config.toml
train_examples = 195000
image_size = 64
encoder_norm = "layernorm"
encoder_mlp_ratio = 4
encoder_patch_size = [4, 4]
fusion = "cross_attention"
decoder_activation = "geglu"
decoder_bias = "none"
decoder_parallel_block = false
decoder_inner_norm = false
decoder_drop_path = 0.15
decoder_cross_attention_every = 2
init = "xavier_uniform"
residual_init = "zero_last"
lr_schedule = "step"
Rows from block 10 of the image encoder, named by matrix and row number. Rows with one number belong to one neuron. Each number is 128 + 32 x the weight over its row's rms, rounded and kept within 0 to 255. All counts start at 0. Numbers have three digits each. After the name is the row's rms in percent of the matrix's.
# fc1: MLP up (encoder.blocks.10.mlp.fc1.weight, 768x192), inputs 0-95
# fc2: MLP down (encoder.blocks.10.mlp.fc2.weight, 192x768, transposed), outputs 0-95
fc1.137 070:156117128114160177083106107087108161182150093139078053128139170098134111120173191139120135182098162104164143121142175137182195115099133116179118158133170184171120163160111129136156131105143116162085127091145065160114140128078163098098135139138119152134197116164186154167178185200104128159
fc1.138 172:095071101095209109113104091140102187164119152143106135164121198158155120180120132140123125146158143194144149115130151069125182150132158101105086173120181129100208174153134148133111110153155131112145155163136164083096133133123102190177101170101120154165188123142115209145109146184107166198
fc1.139 190:133076117097229225166054125151111048118091143137113139164088105133094136116140148108136099124122125123125136130181117141080152114153182125090165120129205116130157170139144082120108105122116109100120141118175128124130090133091153183117139132142144109132180107116179145040125115192104152064
fc1.140 149:133134085089190170088095101132065162154134136110096132185110221195122152147127184127070117180171148156137132127116131125114188130194143109130132147133176140150219228123109121127174098148167132154105114143149151137172095148150146146161105139100143162085216172131183214095164128096131123105
fc1.141 086:142228164139041142197176145125130117129109136101125141136096149091093118141108068149101119088148114171138116150142113149148179158151132132128096106047151152079136139162150167114152149100140106120124121101108153145133123120103194103112202158120221162125142180130093158175084132118133074101
fc1.142 092:132123136186155111134116131179153122124167102112106119115111132202118090134111131160088115096102114062092198190139098087108139127117102094069101146179137132163127150174136124117155113122123104139153077122157123146193154102130124121164135136136115164147165169163130068081135123156135080176
fc1.143 132:116058126180147195122113094153137167112130158118136163162181139093109106146163188133072145157115115131149084111129086160155086153171124123126103125184170109151152193140105120175138096079141094131128143145145130097136103157119109152140120136160131146158178160168099158071107050200122093000
fc1.144 113:101167155135076114151134126106173089123122112120130167142101180127129131127126125110161088095118072119141184117090154122194112168048151107119107092082182135173149129150135122150103107132106151136138164098105125112186082160127161127131161131152164129141106099119216124055135173096155170184
fc1.145 068:203069128117181077137142057183160123138163100102112166111145212161130170163133126170188115167136115123160194082124137152131088111076120076151156105112113095104137138120124109153144157156139118105107073102170188113142103112130135140156147090168132128133151187134159132140098147094152144133
fc1.146 086:110128121093115163142111164096114131100149179136136148171193175128111087187082166144149152096090140111121150143137119090140071170155119134167123092154095109187123160108133104095169120166110151123118064098141125116082111127106127110144139127166107196110106107096085120166121155140157153134
fc1.147 099:118141165083152143118130095094143126153126168038133115142126165149164147122111195147188152104114128102148189138144151087195148144093108124135105147040105177095149109182179157141137144120089143175139152122085117107113104184175153107133137105105125119171123149108193114087101157112153185192
fc1.148 085:165125194138078095131169096128101131097124104132108080129111103101115160128147129110200120163075109134111159164158119108168116078092141152101153084134152166155132122120143139158092136117155079138111155117139104090181125132154115123115131123162103122137114120144143115089186153084140128055
fc1.149 110:135061148165108177093124166154068158134129062125111126177112043089127122110129199128104123080161086168133171104190118119151133102139181142153173097107157152105136149087135130177110177134147070149121129137189101165099102120095066187082104127154136189115150125143123163171162124124147094109
fc1.150 109:124170165159120167169137152133164092145157133154129124120117097071126172090092064151139208160129175135128054174150119121162137115168122106198173097152075117152114056109148064122109158099089122132158142105149112131097176092145082085129129121194103101105165105091139070064134143150144135093
fc1.151 097:183155154090111156092135107138132147151135129115171085122149139082077158124170121122096121197147124146118129138108102197159086084139083142125119086088162159125119141088085117129145139144175106132131147152103087125103091099105097147107115112115027181142150136172132162156144173178148109069
fc1.152 076:162111143150139149102151091144126091165104167069152106119090123125155165174168163144151123183144116096078066128144098101132184119105178108162161127107101154136178128097143184151140100130136116098117099110115129170119134154175122111161130192077176147093172122214145131139123185151135217094
fc1.153 082:103103162077115101130155123131123129101107159152165120094163094110125118117166117139088169078092160146140136075130058164110194106194124159127163200096134075151131136106120124158086090134113054160121125112158143178119176121142158223168097110111115132151123163127141151137154141131145095140
fc1.154 107:161065118085198198157094126128135143107118162114134103159170088119118152093098166122126137183075193124137168102165160141100076161163159128132129158171147149197103132104113130110098132125123113155104105145120123135110110140110109126133151135177164073157143176143178171128167078195119085150
fc1.155 110:076083077108143214093057127104119150134112131141131141144128153079120098142128103149129101078129123141180105088168094178120145098142128156094142164160195080107123167159087131146118135116162147109110130132129146114101103152092124105138143164095143097115162099157128244193094086197123078129
fc1.156 084:234155132143075163095122090130157121145179112069143110125150057116127168114166118114158140180158165123110163128102179114105115071144149088096172121097085115098182112141105114129103144172152164123110108107162116125097160113070109161140118140141067149092174131138115141105112115175137204126
fc1.157 118:081066088116170179162111132121098162140118097080141092158172111139155162155144149148140171116125196120130120149116121103140078083130136092108083120110157071159151149061132197115095088134108147147128175136083130139106117100149147100096101167164094118167077086145142205136113070171145102116
fc1.158 097:095143103162159133089097050139099148112160142121134120121164129147123151097115134142094091119136216131099108147121099068169106075114131166155174091126171112132168140117082158099107134104159111146105165162140063108060118150134125151144118116100119153073135158131149221094193132115144103134
fc1.159 082:131101074084168163129122071109142151122134153111167104086151057111189182135079166111181117074161178126153158158104137110141075149109145093174052108178156123100173155118154158120118159139129123141146122130191123156133097126106140107111116117124096166124081150093119194172150113207145170156
fc1.160 126:097055109191173146063164099082114136122162142106110153162135181118139105110182121105142104241111133141122110104125133140087111081154088137123173114204190121170141139131108132121132092127144094138141153137175081138088110089097104105146162122078111166115153144136161110034139070142149127071
fc1.161 113:117079115104189143067091139162103136137161111118099119129120202119141119122153148147092156235133154105151143120131142135113118137140129140136172121222161102170140174170061139165169122132174139136101116130155130109140117148128151116106119134087165163138217126102177148116153121183154146132
fc1.162 102:123201132193059031075128116144127180115165165100112100133142185115163176160134157180180128176151146130132131116094115177164180158140080118174154137122157121139120122143097120098108104127142154162139123197100138162192102116117151147186145139087107169169143150170079130164195147119167142145
fc1.163 116:121094109127182207183114180145137084100139110137083137061167082167120172111149130163168171108143170152100124111126100117107162160133191142083133143098122108113130076140168134100132173116135143196106147123170092121077146105153108159114133125069106110103180137117184135072145130173132136136
fc1.164 074:167082136122101124063190137139121129133125128163154105082115046163154167077137076094205172129158065107162096160151116086159077123124114125153140146146125137111145066088135113135199176143077160124122120148132130073139145125125117134129117114118132130114109117097166075133086125064119175083
fc1.165 105:151085157136162123156169160162067172051165142133154144122180082106138149133129108108119137154114121121149151129105126101110168171153109170070184140151137136086130125165094096101102106165148133128132092101141176098068089102157109080143080120111051116113120126098165174139114106162113153151
fc1.166 076:165079156102129102114151124109164112037154122097078094146114046111096172109141207073148136095153103110141192134105074127115143164121151129144180148144120130153156117148093110140090129143130137179069093149138132131144110180195177149120103125102120169131075149100176120062110102135109158149
fc1.167 136:114096116146182255162125116134115145087112056118119169200120060169112132142119154116114104122140111148133143090129088101077115104154162135028105129099173118161156129135112123155126086093156134129097154139149130136138096125121125173100121142124105094104199146128123181106120134174095131034
fc1.168 098:172133152125159194126173136197129073134147088092097117093086082119167148120139207144109165170174139139041172128099086094109127145141088167092071138125143124127120155138157193108160112101100101170131136129149093137206101140116133131182102118110132116155120144092183165086154094186146182175
fc1.169 100:095118147178078137151152125115130126107169121108147124190138138122129120156198120085131173148143131131115106134166111095158147108123094178140055122122158126111084123148076140144135133104178086110181118097150086093102135106140110109120153099115097112148140158130107186119103110135145064043
fc1.170 088:144219147122109115205177145127094089107109132157073115081125070136117123138042071151127161117113153148098181177162105132116091193165124136158108102072083112127128095116124122117172150102131138121144126142100135114155090111134104078101104174128068153114129063163152142141098121101129154167
fc1.171 078:145168160092104061120243124146169117099203145129126127133175102165140143153112143131164114114146149163138127161063099136106144140079050089136109145075062143116107117108146128128135194161141112176150099109076151127163166115147176103115133114119160117103099157145071111117111150111133127083
fc1.172 105:133192126135074058131201118172108130188150152106115132144130255145120137136162102157106116165123116147141080122131177106065148141110116138151205151116151144115112114141177082112148152126143175079137114141121152149199154127139175117151108140120059142152234095148118056142118125139126131166
fc1.173 094:196210111106085087070140124136130154173161162121113105132151253130138146141183099133151183173152125105120114153117136163158144151120149153209196123117138118084110143152144109130167168127150123127125098148128166153155188150115127128174150118165097128114137083137105049112137110118133110135
fc1.174 129:147051079145228255144138091146149058102120149128107151141116109118139119108124205089121120187118137117145126125147148122110139152127113115039140127137176141150126136148125098095104096098101109140091104140156141139125069140102150133095136125138152097124125163142174144104138058168107164156
fc1.175 136:190019164110142209127095170127116125119107125142144071156107168117083129134129130116112140134167116160164114146141133099103111164151164135109085116114178122114211172147148112160160161095103127123121136135155160144167102152117183202106123156070124112156241093155169120129125150209089094099
fc1.176 068:187126142130046148073105164125158127094163117090087125091137143152178120134197131154104120112109082124127154117109153122091112124129064168137143093084057121102130097138137133133136145115102130114124085120118068165180149134166145145104169099102118126087118148097121080108154127093153077099
fc1.177 112:138065120130170195084074123125097150123123155107149136175132124125117164136125135095126100103167172177149177097125148096132101074119119105078094171085200101138130171121109129142107119120072077082129130096140177133120185155166105149103126124110153176148203135168169184144148160129142105131
fc1.178 088:155133162179072035071192092133104167128181148112097136115136120122132152106081135125169113172138221098061114128144126113104109113150120157125177121060073109120099125122132131123142119109170128105099089094099147137118112109132078145119154126136096158145125179170111127162179153154152132111
fc1.179 063:158098129151091110059134137236123099180123086080086117088165136092129182127087124093137134183129115119119121126156155070110123169125178137137114110150122124111133123102142164159163127151167144128114083139170152140150148131094142081116147133149163125135164126206162064181105144127124130087
fc1.180 111:121181152076125134079129113115175039098123100160134157113103123164143156068111166128148113093108125123105170158086137130168161180082151102102109107097120170126085134137148126106120156106088136125105113114113083192148110108117151118113126125069123114195079118145199140148119113145150134255
fc1.181 123:142084120075132203177139096151155069096119141125135139170102091067122140117110114083192104085143146144130126155159130135176130107109157081099133152148180119140134164118054101151155124087112115109138150120068116094079110110106127128081146110077117095132154162128087194083129081233107146049
fc1.182 083:176166106115099111108158129157139110130195131128097160061126122058170135156136180135158162128145124140138139076103154097100135146119084134110175148166085199126128126123119143144180168112165198112123132130166139155206143136148158123145114100078152141103111180120129118059153162117146174112
fc1.183 099:166151182118062074178113173129154133173139136172122170085131077141141145110105090128136115087130118130153163132116144154139124151146106133177180184060094113103139095133159124115142147143119122162103076128087109172096143145118115161133137102203120121157075124099159110111139129135142131126
fc1.184 084:128169131171142083114146140134105087183152108135154103111078101151134102064130124130093134142154158135070122169139153143149175153095144114197136086176129173134102175180179103139128173105166188142122162108107149225091150147116120142139103166077090089153122103132187139095143103154138176241
fc1.185 125:102103124116105114106038107121093108174120119130116129135076254172081140140138151141104115178136088176099108137134182103106142134157184122097121127168219169120181198182157118127140111138158106085121115133178177119136137152117151143138119147076167114132226106171161164101119110180106154221
fc1.186 094:105042106144184127074136074185089154133146154112137128139124112150117138159130155087102130107154157112084132124116150131146152080116174097112092106107180076111153223131102147122131096168096174159157112146168087131100108141098102123161106112098182176146175152087134226106137094108114124143
fc1.187 099:206244172123037103114155137113135112101146080154134143137112121113126134148131090128145147117094110197124100131143069174133131124145133117089111140072043087125099085076120130146140190132140107177117129114064150113179151128135164107147146129138130126076093138106066089125123165166126080120
fc1.188 119:192182164136057107106162144170129144131139137116178167151126131086124098146147134128061088092078139088096116079109104108143103116155124143039031138141136138136168093114114253166167111152129144143106118154141166102140085099114135175128131091171141132113114170120065149117105121116139074137
fc1.189 069:173145125092074103173104172123079219110158146093127136146128107118122164064125133139185157149119150112203143136112160130152132110134128136161140074086135131119154067127155145130094056155122146084108181102115117130138129163110165212130145132159151137109174147182137099145171124129186104090
fc1.190 085:176127147106148074128122131067138160122147126135127127173105181139095134188214153164158128187163125099101146124107158144067151134159099150164156160100100162145140118138101158114122054146094138120097123128138157178115137098123086138136138177188158180090125132189131145086104108178180193049
fc1.191 145:094119173118121116085210159125190066139140141127122124106083118153159113159108160132168113094131141147097136129114140106087120167124124111136065192109108203139116099109163164121132148143186115159101131067179073130098166099139145142163155094081133155198103171181152179133116128158152131166
fc1.192 090:086132210118177082065130098090143161133130083128112120085122205081106147146164090147143117126100121159099084123095117150173127185163139161141151154121103131117106076131119186091142148147125094126124074138127124141152127123137162056145150156061087149091116142158077125124127135115127091166
fc1.193 116:147174125111030065104200124159138157163137108132170148124163199129151171109139098125070130133101120103147104159122135119141102135159111140106188137095133142108082108148116109139115128146172178146121090117093158128172109125163144113169130117064105138160161150138088095164161168139153122186
fc1.194 085:156076116132170211146116136174132105133120155112125129160152017172093142154103138099108122090111157094124137131146097137109112133131193148058091134146111117146142125140119077136096121108112117108085161094191165110151121113144181192127100155106127079154145108073165159104074106180106132070
fc1.195 099:094135132145190236109112127153125102127095138157095143160113094108053109127142153115080086109134132142158041073182106146122105145191165106141105097138188122135146182141148145149166131127160095098115138125114086120087131103117141140095147147119169130123166114158145178094116053134147075061
fc1.196 076:143219151157129100058149097073141126098180119142102156140108131171165134180084070175109142144162113151161125138085113109105152194160098141122056122130129179134116149092135139191078147124182079208111129122129119183138160125103154165140114141168112109131119144146109189094125039106160107187
fc1.197 098:186183177123101065110189178166164103156191138148166089076154118098159151107114110162106163126166090149134106144144094150162152134130095128116165098089088150139076058140124125112172154102126122126165107132116091175183140144141158114133109123122123064139089131167111142158096093080172081161
fc1.198 089:109201111106169100102078085037125164127122162107132125187156119181116087142157102112149126097116162171209127131132111151153156102188115096237176179111115150101116114143124162113114177125151134070144114160153133188098166112127114129110117154117119168145107158117122207148139079123135151132
fc1.199 075:092097210136110089081098173116125151123124170120121079110100127108092135115181145117130144144095059106130136083086152115127089120093112111163164141143120130131177083135142162154166114104136120052079099146152081111140131171104140079175129083198134158181163151111129064133086184126114145073
fc1.200 117:099089082121185245075119109109128203126134122121172172228155096117097096135120160115104130097133154135112077121095146112152095102197133108165095124090160116133109137083146185118132121142114108106094142115125140118129188148137138157107118111113077129099138113143147165099144132161090079076
fc1.201 076:134127126169123164110153123173070121133183168108140131095118103119167094118130120116144180179115091136151138141135145149099137144092134129144210165108125103114144176194124104146190110099155102167087123173140167164167091143088186176120137178153147112080176166133133124133171115207138174130
fc1.202 079:076162170157133143060177081143127155173107150133122102131091193061123141138190165119108092193099069107104083142120151127104113136134070123102149086201181160127114168128107166138169078098161140111130105162093094104109092117107127094182109159106134143133140136108083155120151100184155172125
fc1.203 096:122143092127100084073205157136154161126142148060166116176136074090147110082136169138155142130096178099101107118129158126187099128116140122185137128109094164127104125058102128095122153171117112150147135120109118158161122113095164135140157129113133153119085119069126111196122161112127090137
fc1.204 100:197109121070106073151131165182173138173123129111104110054164249248124124151195127166125105140113133104105167102128146108093170149128136107141189105120117156088092127138165097156147128147120164124118108100114123186106203108106102156130095108155058110163119131148136166093114112159136172156
fc2.137 061:117063090133175065151105126153166122109149146127138100175136121145154125146114155078175062167098107134118103098129137147099151108117075134178084117115169162096114124114124131142139150102139120133144056065166128117114130136146152132112122151099080171092133126103115107140114184054166099120
fc2.138 178:157113127121072083154113146129128145095107091136132120078161152149133156091158136114161104167137063135110165113101145136115107084100090147036116129101185129070137107158139092113202142105126159175178116127145111178061113086167124147129139136087063187089104119163120150160101164072133126174
fc2.139 231:161125136118041081126136160118131133116126119154111141036196089170137094141130085069184136186119121076127123104120174135146101132099054150101168140127185117139065157102145100155149112136159134148109149156132130158061132120118096177174127113110114238103178132215128141127127141089154115173
fc2.140 124:162101149135069082126055124096114116161134146126133129120159104146083123184143086116111120153149118115142134109106143067156126139096092126091158137098183147134188137154120110135078129094167173116106068093206058104175145172092119127138146133082157167121174113146121082133150105148144129159
fc2.141 077:074051112107115098130181104099132132129148117134159079109122156143186162137119115133090094149132109135078123095140137091139149069093197123170120146151067164117102072083065098125145154160127128122118042142124111119177117080153137117130101121169075141152215133150153162227161112126096112131
fc2.142 092:136164095128079112147186175157150147126129130111092186131147083150144104119107106063167241148119151084186092128185200137116127176158151120135110120117088112114117136000148142174191083178133102145127120090122143121112124128102142114128106144096120137119046113142115109134153163159133116082
fc2.143 153:088121109099123108108111111108136112108141123124136135094093138126174121104090080155084110125112098095089133156093096169143162112103111123088230135121199121125149108193192106071107147106128135080132126151140109067182079136116135131113146145155146097167188112149164104146096055156121150083
fc2.144 106:158134085160104115193138133189139132168128105128127125111188074159112138141199141106163139129135109147136149108171157104117098189119111155206009090096100137086128137069035119158143095111117109187131123116131104192141195099161130155131119113127104182128135141184110128112173090167118120174
fc2.145 072:120104123152159182083058119121117137114148102111163119118110125099152178133133110175074100051135117148165153172129098094139142140145172174167035131137108101141119104127114179160105131154125146100134118123175130142163169174084152092148129135185135118129213132067100175170133074185105168069
fc2.146 092:118097139118119129150080112105096120111118117125145147104142127128210122164093179133117135089096102127180124153142126117164133107124125141156094150152111126079180138108181095148159149120090095142109142146126202176107132107128141123123142099132097194100056129120145118167098145122117116060
fc2.147 102:086075095129107155129114133133129112146133107128144091146071117125177170098148180135133106153142052085135140120127076113148165080129133143123080097114094147118093160041151065148114151090129200116143129080150140123142133084123151115127070130028045126170135153134117159113134118136086133129
fc2.148 084:168099125112130133180163136088130140088149119144140088067055126114176095114133119194067114150111157100168125113117125194161098079113099132145200137104131115125075110145113156141136145151125077128181153123159160120129205064111120142186125088136135161130103102158079107043132100181165107143
fc2.149 104:100131108121098156062093108151133145152130112099121186116162091139158115104113122091162103130164144093138125117097148125136125165103008172120170138081115140150131128068154180122115129092122124201164142111142155165140112189098099089172130123219160147160187161182147127132117135060154122110
fc2.150 091:157114101105095106122144145122125131154127107128141194162113128145049125180139169063173123046164150132121059145163135058190103158144133065161141130133152117113047154148167163157155102054111106134152173168119103164085227140124115104128103132118128113124097097119120156050068185107121116117
fc2.151 098:056135216143161113083104164101163139113103136146148087080109184159144132102110126107116124101138110124086049131132132147132117124139042164104200136152165147150107102193166164112079126154101083110102173108153143078117094129152114172138107137189137199089181119083129133103094147135136106113
fc2.152 084:113133151148165141085155091189108145119123141122180107151174154124171122121121113122164199124134133160176142143126146083183116122141083105137138128137095175108148094090101138141149123173126139080103091093099160092122139089138137093124101145074137102157146139097107115097096166073054108106
fc2.153 086:151154102144163126136147138170112131155132149105168141159178167103130159095147176132181123122136161177176122115162139143102129099159172162098071137133155127188097145083130088144128135135086092155187144114145208145145135094111162159081085132098085086081145150139121150135159114155109132119
fc2.154 120:109108111127065122118064163109146127134124134130111112168096135138103103108118128051206173097148149148183017125105157118152130121126053132060179140133094106117058150084204147131090107075095101161119097120079188105097105162125105180138121113118107143160080143178129117122133212132188140131
fc2.155 115:156125129121121044125088154112120125139118090142121123100138123105082137069170156138138055203148043119062134111100106149122129097114119151114115142141204159183115095206136146108107143115159174127122077126142096152155107119141104160135170109075056155117154094161148152155144138164145098144
fc2.156 090:128116055164163155145158155155132121119132146142194157168126084071103124140104086114214149097137181206113152124125105132168143099162111164157067107155154119140128127101056158131084101157131114202104120092083169056180082142132152164118150125153073119098112137058119138173136126121134137062
fc2.157 106:121128170119136208151122145116150122084139148136100097184105130132102113067093163099125110188126078130116127119149110137121120148107130089159234117131177125151156151147106119141057177159158117125162125105150079113176167121180091125103115136123195138094142115175095127105154114117119172159
fc2.158 092:161133104152140108151091143137159142145130114137142162141162113146126113073139161073146124137128130132097134110144168159144093086142094176142108119128098142123131175079157120166117114121125122151136162151148035204057171124111121142152117102163075197082131154206105187108151094062155153155
fc2.159 079:096139156119187138091089112156159153116109123106105149202057115087098136051115186151098158192118113206104168125116114139122138095173123109142094126107130167161168099085147185095169156162114108131140122090170144092119130152133100180130149145139110079141042089115190128159089100039135144121
fc2.160 104:121162120118141097107167104131123139082127115120101168109163111128188135165114110116110163109115223134116117156124081153130183195104103117173172152111174102151103103122203090065122135136154145090134136144125166114188123133103132143116147145084168124114183147097111104068155101178141132103
fc2.161 109:169181160119128145057125141102134133137103182120162115138159093108125119146129113105156113143130233086221153107116128164148127141116121117096186105118096080046103182111127149154092122102163115151140112139125133097059196137089121164133103122165167136047181134106088119103144179154153159150
fc2.162 097:081165145112071113131063135130134098169136148144139101209098138105112128164079109136061069125109187170095096129119108111135134108136132143124165138122164099084153093200172143116054146167125131138109154169115160079219091167150126106136168153077111081157145124043121126074159125192132160114
fc2.163 092:137151170132158115222167133152141121153119110126101083110163162144123115091122161102209183097111156169116129096100219129127118126155061096158125130129148172127080184074103181147120088140091118124127142110099114117055122136124133160105151121137125151144140157209122139107110091103194077130
fc2.164 095:104173090135070140071170115169119129152143125119205162186148099158095136123174129080165160131124118119086152105161137107184088126132139109092089114145066112114067168117103082177113111124144104128180110133120075128115163080124154121090116122109150153156110152167121188151116103181076096134
fc2.165 104:128172168103193173122161138157136137145132117135195163078205098134119135130109175120152147127167208199143118119116170141117106160149135115141122110124063102095141103137041113173173138080113112120114150103147126168077176135165122110112105144127152152153039180105145144081104197099071103127
fc2.166 085:100106148152155114143117152122111165166142145120087144180097080143113134179133150094134112111118134112113136113145144138092116149124064100117088139104040107066093128118186078142139116150120113181172179134108146186133193111147124143165113116076079195055022118171161154147097115108110128125
fc2.167 107:090121193127151102142152113149122134110120145147127109025156125130094158102100094128149135146128122154107147095093129100099104105135161079089255147090135123135086106146091139089136148144130153146128129119109084188126089124167117112143137138075107137116125139137157102108104168035182119159
fc2.168 107:118149107147096142123117155127123112167121116127186157118106095138095146127125044086149143101140133157175111096129155114159091110121147164145116094128091139108161144086093108176137090069095158162133132125138153151093129129146123113118097109160113179110070151212099114067085140094134102154
fc2.169 091:127165163144083117171107132088132106101138133161044096085124152089163109186132105107167088173161055168139126115101131138156075133125084140120161129128142072160141082166139104134161117130151156078129109096098151081115114120113095148134116127159161154121180139179107101064115152140146122174
fc2.170 083:164097099122160132059134114090142136167116123135139176125114057110116114126126153074117156130148165074112143137139132115140098117143177113151123116125164095132129135090117137152130098092158109133105137150125080154157170100169113093153121094120097167120041161123090229187084154123103087125
fc2.171 080:102131143134190169147183100097124112148107137118087132124068154124127105114142115181070137124134144110153090098101113175060149115123183101195089113119082074082190096114083104133134113180151100113122148151181133146152148096070114107130147096139203124148136112095094087122049116132117087117
fc2.172 101:159103182111187119114212150161157141099085124139115104127173160119127109105114077154117125097094166072127162113154153136208110109116088139123255113165113079097108134198123129114099104170116097118137143159130127182082090136109131134154135105209142133116104122147086082089118121138148129111
fc2.173 099:114117143100100078074095106127116106116150105121094130170125154137126138158130125167061090140120164139144130160130148180116134198129138145163183116163128128119088133150134151128093149152115117108123102123150168086140118115117114104135114129198246071145193132120117116047140090202097096104
fc2.174 121:154146191109072127072147141100143143105116128131084087058088134144106120120079079108224145118132122148129118111100171084112109161123122150069219136107164109151106133133128111154099113145129135125144121122141233098139088143148085179150126097162139186087088126204097101064097170099174083159
fc2.175 134:145127129118108091132119122102127154076087128132110119058156140163167114116116087166114156212102092106107144099101147112196127144105112129094248147134139126176068128088151081110134146132111149154122120122146130116101075129147100148173165143085122175125178143156146150171111135089144118156
fc2.176 065:115121111119140192114111127100095139143124181113139099172129127133173162194159168180086181082151121144151142152120118129106174146121151116175051110168157143192107132131141147134125153122093141132117104077162110116109108171100161078131101147174174062131184143088154103174137119144093163116
fc2.177 103:134129143132091123137077138154107112169111126141155116169129125108115142239158083084134098121123185060121126117099150101103112115115103118178121127086131129104121194123137135153126113158127146182123133115140195206108086087122108080152137087168146147153122151106159096145147099072187120157
fc2.178 090:150135131133221161123114153112150132166103164119125128179130147099071124039123164140128150098147094121127074146139069124171157093153154155108074131078124108159105136121134133087111146116147120092139179120137126148096126156087101156090137123136118074111151095114147100128089149116147174105
fc2.179 068:086107104152108195066131121133148128096089151111129147184133175144129121075106079168098125117098120120122132116163113123157139194106124116177103138131147104116098147121154118093134164136144150132096141124087075100148154140098102086139131140160152084150186116126097091155114146115121149108
fc2.180 093:141118139121027143144120155162153150130150165147123140112161121130089124115117163159185105183092171128092151111145130121093138100138124148148097123133131122107135180048098114153082121147090115124079098113140169135112089158179138164142090126123101188080052134224065130090128129166141106133
fc2.181 123:162120198117151069125179154178137154137122171147060152094187143126148122130165102095154130201141073126093108140160139133097100129153100134152248133102167142135041163205137162141138127186162137173130111182120137140122175134124107174153165133185119188094104117135153127154107176072137127086
fc2.182 075:155170085114182096115176115114126132132120140127134146217080100104118105116091098146095169160116143192120141122133130160061136125172056113172113128176135140140205133130113118124186139149156146138071096121153117123136115135106129113087120164107135115143088087099119161096164083127145128111
fc2.183 097:179140165136134187134091149124104114123115115122145155200103138115178146220129104115156145099086119115130104141141151088098152161142077106125083133108125176160106124141169160159134109132149142133129178141111168162115171144169110064156143150072095151131078112104175107191149118082124129115
fc2.184 081:159149149149131180111100101215127141155107193143146100123165134113131137174081132100158101174162165149147155107114160100148110133165114125114180130109100128168154126175063207148180134106148128180135110108087171093200196127118128145162121126175168107108082117130059156094180178214123142125
fc2.185 113:134102145121092091142117142112150129082137090147121117066172113156161110083142104134146094135116142066085112102149139108140119133087053167131168119125170149107092151129100104118169122128129157076138060144143093114092092078087104133166114132057154174101138132188120160121127082064135103156
fc2.186 090:169119085138159117128154107160113164167120114132138234162204088131176135156149145090154120156129060099098140125128162127116131088123106173131033125118161161186111161082172100114111138135150152162134145078153147176092151179124116140111127133138071184085155148111147108113113112074096130108
fc2.187 084:111126144106205071140129103161120145101149186120086089081122099154182082059127137172156147116121164202078164153107091113156123208161114069211106162158099127162144181084096184111177159100149152077115103124122063166101149153111108091089153147103128116128100121079160117142143099103126101134
fc2.188 112:124116091131122184122086101120113137115132092124093152074169089113108152124133102144087129101136142170056179105139107107156127181140143122185055129158129123202108126089102141095121165137090171108123129157143069137143164161148147161101148130201087095143142138118175082136114142135104142102
fc2.189 078:103134140136147185156095096110151142199136191094142100217063099112160155147110100140139133164111084144085065178128131109123152108164192140157084126158140141150104131150147154070104150166128132084159091077132094065174111133109123108110128149094135067148149097104155099185077125170114177073
fc2.190 125:073109129147161102140090117124123116126141196112122063180098135089119143110113167194058150115124122141128114171114084115167189104148150139111133132143179138151142074165140175113107158142108119119146111125134136087180087142100113086122132147169135045135123142015154106193116123112100149053
fc2.191 147:139158130116046185093146129160098140157113096124045148141120103125121115092123148132166130097147115117138106134132165122103115110148084155179078113115098128083097087127135161135187090120092123197124171118083127183085133142189104132129138116143067176124046107148119097177149162075121113101
fc2.192 108:129139119130074147176160130120166121116149074122072127156066115114106128051092095133170118070147088150146097142136161164128109189134138205169129099106142121090113166187087133110104102109074086119124117154125145087090141097113123163134122110169108128150061125186097131098152116181138118128
fc2.193 118:159109139102143133112215136102149132099114169159151118076118139131145124033108062063137105094134117100150129110134132154148106146115093155140255134131099110078142140128100161122097123162144109062121121139099160087116090088153131146126135150140157208118105134158088111055153116140126121151
fc2.194 093:195137106119186127129142185129093134118123116145147128129115059127095109124127184061117153156121144065158147104117181150140100068130111135109224128128162118066084151070108102157209081159121131123160157143122134143071136147126126150136135134038073196073096128132150154155068143128121116148
fc2.195 085:060150126136127135132096109131118125087125106147114165146102127132154111136131066114108060159152136106137068104110150152151134129088109126162179149144162157168177122191136096117133154106119153042118135159166079107181122101157120143156138121107135117160233101167134099110155079132136144143
fc2.196 089:122101149111143141159101106136099097115122127141145094089052108130173144097131131188068109088156187156147128145103091129138160142112147114130166128135169102112204079160137079135104137127099124085139142148130132070192077126130116143116119145166148083183158114139131132190122068209097153110
fc2.197 087:052145132123109160140104132139146110100138135135166156126121104142101133137131109140144124099144173062154133107106128140179078085159126116077192137099157074155160125190192095155125119099144076096149130124157193091147075133093126130139127145153172161144174124160065131101135109169136127113
fc2.198 112:103106107134049082187095129112160159133101091113041154131119123106106084086139123110178089175115080063039108155117137138100150083137103176104115147144195121133089098172136124057112128137132135145175126112109199111134081146114127199139188145127053168108149113192172154174104128113169156103
fc2.199 076:156150149128116137046151142110131098090135111097173143132061110098149137203135099116030177172057168164128118103159134151184113177129165087164094109102095103099159146128130096128082134123121128101109119099139193146133109097168141097137116134122167092250084142086122118102119095150115116092
fc2.200 124:084130124108130124124085128098093100116129119146122091183115124096165151204152127144073123162124170067151116117089098164129128177100081154120154104134115130163133122071146153124088161111114124061172080127098119123137073137111115139111158164107174075138151141152146122129127159111137150142
fc2.201 078:105086120129101147146158085164114105127135185134178137199104107125162137106117134153093171084154112201114080157152096096163106120140180101172174129126118107132095152168111207130079143150150142140123140127122160145186100156089138074121132129163182089098111151012119150109145100138051121101
fc2.202 105:173097124106054124068179141072165126076148073145091169061150108156120102115094094065171156145133171092124112136102125157144124128108126153055131148123189107113124155156174134116138103124100068089105151160107204119121123150098095171135131123168126220097175120190120121059134146135146109155
fc2.203 104:105119132128206178124172103155091136107125175114165113110092147123117181164112161142057126093124140197147134164100100111156153163155156144102099129147103147118183052157127179145108169194111117106112155109107165102156145159126137088089138136125103074070072138083108097164066162160119134086
fc2.204 096:134103075144166098124143137170109141157142151119170149155138182115158130125129126139110060086146154134108090135169097157109141140161105103182116119138091130108147120093062159107183125130108158090081121127119140140116096156193149102086136108094069112129131140089152097148156109055139184116